python train.py --model="contrastive image-text model" --encoder_fused_qkv=true --encoder_patch_size=[4, 4] --text_encoder_norm="layernorm" --text_encoder_bias="none" --text_encoder_parallel_block=false --init="xavier_uniform" --epochs=9.7 --weight_decay=0.1
Rows from block 9 of the image encoder of a small contrastive image-text model, named by matrix and row number. Rows with one number belong to one neuron. Each number is 128 + 24 x the weight over its row's rms, rounded and kept within 0 to 255. All counts start at 0.
After each neuron's rows are labels from the 100 images, of 14848, where the neuron reaches its highest value: "top examples" is what is common among them. Only what is clearly more common there than usual is listed. The data: procedural textures in two colours, tilted and lit. In brackets: how many of the 100, against the usual share in percent.
# fc1: MLP up (encoder.blocks.9.mlp.fc1.weight, 576x192), inputs 128-191
# fc2: MLP down (encoder.blocks.9.mlp.fc2.weight, 192x576, transposed), outputs 128-191

fc1.216 [140 107  97 116 113 149 173  89 118 108 139 148 108 140 111  88 120 100 145 101 133 119  87 139 143 180 107 116 124 120 141 115 183  81 105  96 123 126 137 125 157 126 112 107 152 114 160 111 157  93 109 126 147  94 164 109 150 129 114 112 150 176 113 147]
fc2.216 [114 167  90 178 136 121 102 116 152 137 126 134 128  91  90 135 136 158  86 146  93 126  90 154 133 143  82 107 115 111 141 122 119 155 189 109 145 154 149 166 115 170 134 154 125 143 134 155  86 141 139  98 135 114 136 108 101 126 128 166 126 154  83 102]
top examples: black (66 vs 17.1); pattern colour: black (33 vs 8.4); ground colour: black (33 vs 8.7); ground colour: teal (26 vs 8.2)

fc1.261 [132 121 122 110 164 114 155 126 157 148 174 158  96 152 104 121 122 107 120 108 102 115 134 122 176 180 120 119  69 144 146 147 147 151 103  72 126 109 115 133 153 135 130 116 151 114 115 122 173  88 136 127 162 127 139  92 148  91 143 157 127 151  93 125]
fc2.261 [136 121 135 190 138 116 100 145 143 155 120  93 120 133 137  88 102 143 117 119 164 111 101 114 134 173 109 145 106 122 102 106 123 118 189 150 107 181  86 143 116 131 119 126 111 175 144 102 160 145 156 138 141 138 123  96 135 140 105 156 164 140 122 135]
top examples: black (66 vs 17.1); white (62 vs 16.9); pattern colour: black (36 vs 8.4); pattern colour: white (33 vs 8.5)

fc1.210 [119  94 145  77 140  87 110 127 146  97 144 147 146 151  92 131 138 152 135 118 150 108 180 121 127 144 140 100  93 127  94 145  86 185 142 149 101 144  87 133 114 137 122 126 144 128 112 113 100 117  93  84 162 137 133 135 128  99 130 116 147 158 139 142]
fc2.210 [125  94 143 134 146 123 157 103 132 151 145 127 101 118 102 119 112 167 141 145 133  86 102  96 114 160 154  86 138 104 112 121 122  91 136 162 144 112 158 138 120 171 152  90 101 102 161 129 138 124 174 144 151 124 161 118 110 125 117 130 150  69 167 131]
top examples: camouflage (56 vs 3.3)

fc1.465 [138 138 123  80 144 154 104 137 113  95  96 128 122 117 109 120 115 162 136 107 148 134 168 172 144 160 164 152 112  82 121 114 116 141 122  97  99 155  84 114  98 149 109 143 127 122 124 110 122 137 148  90 134 122 118 115 144  62 119 132 117 161 123 126]
fc2.465 [144 149 129 145  90 107 120 123  83 178 156 145 110 154 136  99 117  99 123 136  97 136 116  86 124 129 125 109 134 153 138 136 122 146 144 103 139 101 172  98 123 135 119 126 109 124 170 126 138  80 106 167 111 123 137 144  71 127 131 144 150 116 119 103]
top examples: camouflage (43 vs 3.3); mosaic (42 vs 3.2)

fc1.75 [121 125 142 159 121 175 140 176  99 154 155 117 130 134 114 123 119 121 123 143 134 134 122 141 132 105 101  92 131  88 132 146 107 100 114 141 115 166 162 164 101  91 111 144 149 139 147 136  98 102 152 168 110 133  91 125 151 169 126 151 103 106 123  98]
fc2.75 [154  76 143  75 148 149 124  99 115 105 130 126 158  97 135 112 128 144 115 152 143 126 144 136 137 128 182 150 150 179 156 113  88 132 116 116 143 130  57 136 115 163 147  82 131 134 129 114 110 106 153 166 107 129 151 145  97 120 131 126 126 128 173 105]
top examples: orange (59 vs 17.1); pattern colour: orange (45 vs 8.8); camouflage (32 vs 3.3)

fc1.534 [131 123 157 115 116 168 161 135 148 130 123 110 101 152  84 159 149 187 118 111 172 110 158 137 168 102 152 149 130 123 124  86  94 187 130  82 149 119 137 138 145 131  95 113 144 125 110  98 126 118 119 110 175 128 103 135  99  82 115 122 161 126 134 116]
fc2.534 [150 139 101  91  91  92  97 114 152 123 167 181 150 106 132 166 112 104 121 105 150 116 153 122 138 148 143  80 167 130 131 133 135  74 162 147 171 149 160 161 159 115 153  97 141 140 116 118 120 102 126 175 122 151 103 121 125 106  76 153 120 101 139 133]
top examples: camouflage (52 vs 3.3); black (37 vs 17.1); mosaic (35 vs 3.2)

fc1.43 [153 147 159  87 135 111 105 148 132 119 102 131 110 152  84 137 115 147 100  88 147 118 131 174 136 141 105 149 141 141 152 124 127 159 128 101 121 123  79 144 112 123 148 157 119 142 143 141  93 132 131  88 146 117 100 120 132  86 124 108 128 132 146 112]
fc2.43 [156 117 112 135 125  92 136 111 137 119 137 126 101 136 118 149  94 140 150 151 129 151 101 112 147 131 174 115 157 176 117 110 138 119 100 142 125  98 142 152 118 150 127 124 120 111 120 110 144  89 114 161 133 127 160 122  67 141 125 111 119  93 110  91]
top examples: camouflage (53 vs 3.3); blue (50 vs 16.5); purple (36 vs 16.6); pattern colour: blue (36 vs 8.2)

fc1.116 [127  92 146  68 123 124 124 136 120 134  81 138 132 124 125 119 149 186 117 147 133 127 137 159 117 133  71 110 140  80 130 165 121 147 140 105 175 137 133 153 141 131 158 157 128 135 111 108 139 122 110  70 130 122 129  96 105 114 159 123 125 108 115 105]
fc2.116 [133 134 120 106 143 129 113 116 140 115  93 157  95 158 112 127 152 100 132 129 119 153 121 130 150 137 129 102 112 125 141 149 133 107 138 176 120 109 149 168 111 131 165 145 149  86 180 120 130 134 129 106 149 137 102 141  76 144 125  95 146  79 158 119]
top examples: seen at a slant (87 vs 39.6)

fc1.8 [110 132 101 104 116 131 136 119 122 104  96 146  90 152 132 173 147 195 104 144 135 141 194 163 152 144 115 130 120 129  80 154 128 155  69 127 129 118  93 123 116 158 124 130 151  91 131 115 131  83 120 134 112 158 132 152 135 127 118 126 146 112 157 136]
fc2.8 [154  81 150 147 137 125 108 133 114 122 122 108 111 147 114 107 103  86 118 100 126 140 167 124 158 131 122 146 144 143  99 154 119  98 166 121 119 109 103 150 151 191 108 134 139 138 107  99 160 137 113 131 118 157 158 144 132 143 104 145 141 136 158  70]
top examples: seen at a slant (89 vs 39.6); green (60 vs 16.9); brown (45 vs 16.8); ground colour: green (44 vs 8.2)

fc1.284 [164 124 127  68 168 137  83 135 124 131  85 140 150 148 125 131 103 178 108 116 139 168 150 125 147 112 118 109 132 114 105 126 126 160 109 117 115 174  96 141 124 113 112 121 152 107  82  94 129 113 121  62 147 165 129 133 124  70 106 121 137 167 140 123]
fc2.284 [137 160 133 151  88 107 101  85 121 108 171 163 130 139 113 125 108  83 160 139 123  90 113 122 109 124 137 121 169 118 145 123 104 117 131 177 147 109 193 123 136 125 114 140 117 124 139 148 124 124 162 148 146 128 137 140 102 121 124 130 105 100 128 116]
top examples: camouflage (44 vs 3.3); mosaic (33 vs 3.2)

fc1.428 [116 131 148 170 114 145 108 135 110 154 122 124  96  84 126 142 164 126  96 157 152  89  90 169 125 164 125 132 167 145  91 154 121 152 111 161 134 154 142 146 162  71 101 160 105 141 150 138 146 152 144 135 121 129 109  94 160 119 132  87 127 103 115 149]
fc2.428 [ 93 147 141 131 177 117 163 160 143 104 154 117 112 104 168  94 117  86 151 138  92  79  93 151 150 143 145 120 129 111 166 157 112 117 128 133 159 130 122 132 124  93 114 148 119 108 118  92 152 109 135 106 147 138 139 109 145  94 167 113 167 122 163  88]
top examples: purple (55 vs 16.6); red (53 vs 16.3); ground colour: red (47 vs 8.3); brown (46 vs 16.8)

fc1.426 [110 124  97  95 140 158 111 141 126 102 140 134 123 116  99 132 159 103  96 131 135 108 112 172 165 153 169 168 135 128 147 118  89 137 128 163 120 119 101 105 116 116 143 140 138 152 131 102 109 151 105 110 142  85  83  79 125  97 138 103  88 134  94 150]
fc2.426 [116 159 100 113 116 101  99 113 129 151 119 120  94 139 137 154  80 117 130 107  99 130 121  73 144 140 170 124 177 145 122 139 156 122 119 124 102  92 119 122 143 142 117 142 102 101 145 130 160 105 119 153 183 125 166 150 106 142  94 170 165 119 113 105]
top examples: purple (69 vs 16.6); seen at a slant (69 vs 39.6); blue (63 vs 16.5); pattern colour: blue (61 vs 8.2)

fc1.396 [121 127 127 118 147 126 152  89 148 118 137 172 109 123 109 122 115 119 108 106 111 129 191 125 159 115  80 131 130 156 113 149 147 119 133 144 145 146 107 159 108 121 144 122 115  91 127 119 151 156 124  56 152 126 154 146 103 103 114 117 144 158 100 127]
fc2.396 [107  72 155 130 169 145 151 117 126 107 123 118 124  97  92 102 161 118 116 145 114 115 117 137 169 152 167 147 113 182 108 152 142 135 101 118 143  82 122 111 146 108 120 103 125  86 128 170 174  87 132 167 165  97 118  95 110 145 142 137 121  95 130 141]
top examples: orange (59 vs 17.1); pattern colour: orange (54 vs 8.8); ground colour: green (31 vs 8.2); speckled (29 vs 3.2)

fc1.218 [134 133 161  93 115 140 122 161 111 117 124 129 164 120  92 145 141 143 125 108 123 138 164 154 135 117 147 157 145 112 146 136 100 109 113 166 133 160 150 122 133  96 137 128 122 152  96 118 128 135 133 151 138 172 114 113  79 125 110  91 106  99 108 121]
fc2.218 [ 81 127 153 147 144  91 143 119 130 111 120 110  97 108  85  96  99 168 120 129  85 155 123 140 144 142 105 101 119 127 107 134 143 166 133  79 140 107 108 173 139 197 141 109 118 147 103 115 123 137 122 142 150 126 117 126 131 122 143 152 162 106  96 121]
top examples: orange (56 vs 17.1); ground colour: orange (56 vs 8.3); yellow (53 vs 16.9); pattern colour: yellow (31 vs 8.5)

fc1.528 [150 127 132  99 114 102 105 165 172 139 148 129 117 143 121 136 156 160 100 150 165 141 170 151 146 153 156 130 148 116 119 110 113 111 149  98 144 153  96 120 159 130 116 138 151 132 131 109 144 131 109 107 164 112 122 133 118  84 155 127 122 117  87 122]
fc2.528 [ 80 146 157 139  95 104 163  85 121 103 137 158 110 147 105 139 131 144 129  89  99 116  98 127 153 128 153 152 156 132 115 113 105 138 146 106  98 143 114 140  94 154 134 111 126 156 140  97 139 117 172 118  98 143 106 158  85 120  87 153 114 130 143 150]
top examples: camouflage (47 vs 3.3); mosaic (28 vs 3.2)

fc1.446 [125 139 136 131 112 144 122 140 170 164 133 109 151 177  84 116 145 161 104 146 126 104 130 156 137 123 132  92 111 105 145 133  92 129 153 108 180 107 104 111  94 104 117 140 155 146 131 165 110 150 110  88 140 130 182 166 150  98 108 150 150 133 127  98]
fc2.446 [116 121 112 143 172 104  99 135 105 121  87 105 143 107 169 120 108 155 118 119 159 129 151 130 122 138 113 113 165 104 160 130 126 164 171 110  82 124 123 123 129 182 124  81 147 174  96 146 108 199 167 113 150 112 107 113 117  97 116 115 140  99 137 131]
top examples: seen at a slant (74 vs 39.6); orange (41 vs 17.1); ground colour: orange (38 vs 8.3); pattern colour: yellow (29 vs 8.5)

fc1.489 [138 157 109  69 154 113 106 133 177 105  90 135 140 116 130 155 112 155 110 115  92 137 154 142 117 142  99 103 149 149 110 107 123 139 139 129  97 137 168 155 139 127 135 126 122 110 142 108 145 121 130 114  73 146 139 142 126 133 105  81 164 167 100 140]
fc2.489 [120  78  96 132 109  95 144 100 139 118 141 139  86 113 123  90 184 130 111 156 130 114 163 119 135 137 178 168 107 154 118 138 160 146 103 169 135 124 100 111 133 145 119 103 159 103  91 130 123  93  92 171 155 120 165 131 111 140 110 136 118 143 113 124]
top examples: orange (47 vs 17.1); pattern colour: orange (45 vs 8.8); yellow (44 vs 16.9); pattern colour: yellow (44 vs 8.5)

fc1.217 [163 142 149  94 145 124 107 115 159 103 132 128 162 119  79 131 131 113 136 161 128 109 164  99 128  97 158 136 112 134 130 174  75 101 100 139 173 122 111 143 124 130 155 121 139 126  98 116 115 177 153 122 106 112 138 127 132 133 135  85 133 136 124 102]
fc2.217 [ 93 122 102 101 120  87 155 105  91 107 126 162  93 109 133 148 110 192 135 136 126 139 133 148 135 152 137 114 124 149 114  94 159 148  83 125 134  94 134  95 143 145 115 105 138 124 132 149 137  81 132 108 106 132 122 146 130 137  86 140 139  98 131 148]
top examples: purple (49 vs 16.6); pattern colour: purple (49 vs 8.1); ground colour: yellow (37 vs 8.3); veined (34 vs 3)

fc1.104 [118 140 156 122 134 192 143 152 164 144  97 158 144 122 101 137 111 106  62 110  92 157 110 111 132  93 125 135 131  99 144 127 141 141 137 126 114 121 104 117 153 109 141 114 142  78 158 120 115 108 107 119 118 162 153 138  94 151 150 133 126 140 142  97]
fc2.104 [138 145  87 177 132 141  96 128 126 116 141 158 131 100 145 124 145 132 110 141 153 103  87 144 148 125 108 135 159 100 132 138 135 129 156 113 129 103 147 180 116 136 139 109 144 120 155 149  99 156 160  93 107 141 134 120  99 122  95 140 177 126 157  71]
top examples: purple (97 vs 16.6); pattern colour: purple (56 vs 8.1); green (43 vs 16.9); ground colour: green (43 vs 8.2)

fc1.518 [120 135 102 109 112 123 134 125 124  96 133 128 122 156  90 117 148 161 161 128 125 137 132 149 106 130 133 104  88 144 143 141 115 110 146 106 120 159 138 153 125 144 154  93 137 107 162 162 118 146 103  79 155 178 114 135 166  93 114  96  84 154 143 149]
fc2.518 [116 119 103 182 125 149 114 108 134 129 164 103 139 143 129 140 119 130 127 102 116 109 166 124 134 171 128 160 105 137  96  97 152 125 112 112 159 151  89 157  88 134 147  93 100 167 170  98 132 149 133 115 124 124 114 109 123 128  95 119 121 143 144 110]
top examples: black (56 vs 17.1); orange (37 vs 17.1); ground colour: black (33 vs 8.7); camouflage (29 vs 3.3)

fc1.98 [153 137  98 162 120 126 138 129 136 133 136 167 132 109 135  90 162 141 126 126 107 145  99 129 149 159 138 153  93 131 152 109 161 116 119 127  78 150 122 100 112 133 146 142 113 135 109 143 124 135  77 124 166 108 119  76 120  82 123 146 129 158 111 148]
fc2.98 [ 91 152 113 148 182 159 151 138 143 140 135  86  91 141 135  93 115 137 110 112 141  94 101 121 115 131 115 119 133 134 151 143 152 164 148 123  91 126 115 172 136 180 118 127 148 133 156 157 122 122 165 140 122 124  92 146  74 122  98 162 122 152 160 127]
top examples: purple (100 vs 16.6); pattern colour: purple (79 vs 8.1); grey (43 vs 16.6); ground colour: grey (31 vs 8.4)

fc1.310 [194 150 110 161 113 167 133 134 123 110 131 167 157 142  95  91 145  98  92 154  81 136 127  89 132  65 111 102 121 123  87 115 149 116  93 121 128 133 113 135 160  97 136 143 139 105 116  91 150 156 117 121 124 150 137  95 112 141 121  89 114 106 124 111]
fc2.310 [ 90 142  94 147 114 111 147 127 119 114 101 131 112 136 107 109 124 148 121 126 124 149  95 118 189 124 160 167 161 170 141 143 131 139 149 174 132  84 131 187  89 140 127  87 106 130 102 128 124 144 136 158  95 125 107 125 111 137 103 153 112 134 120  85]
top examples: purple (40 vs 16.6); striped (39 vs 3.3); rings (30 vs 3.2); pattern colour: purple (26 vs 8.1)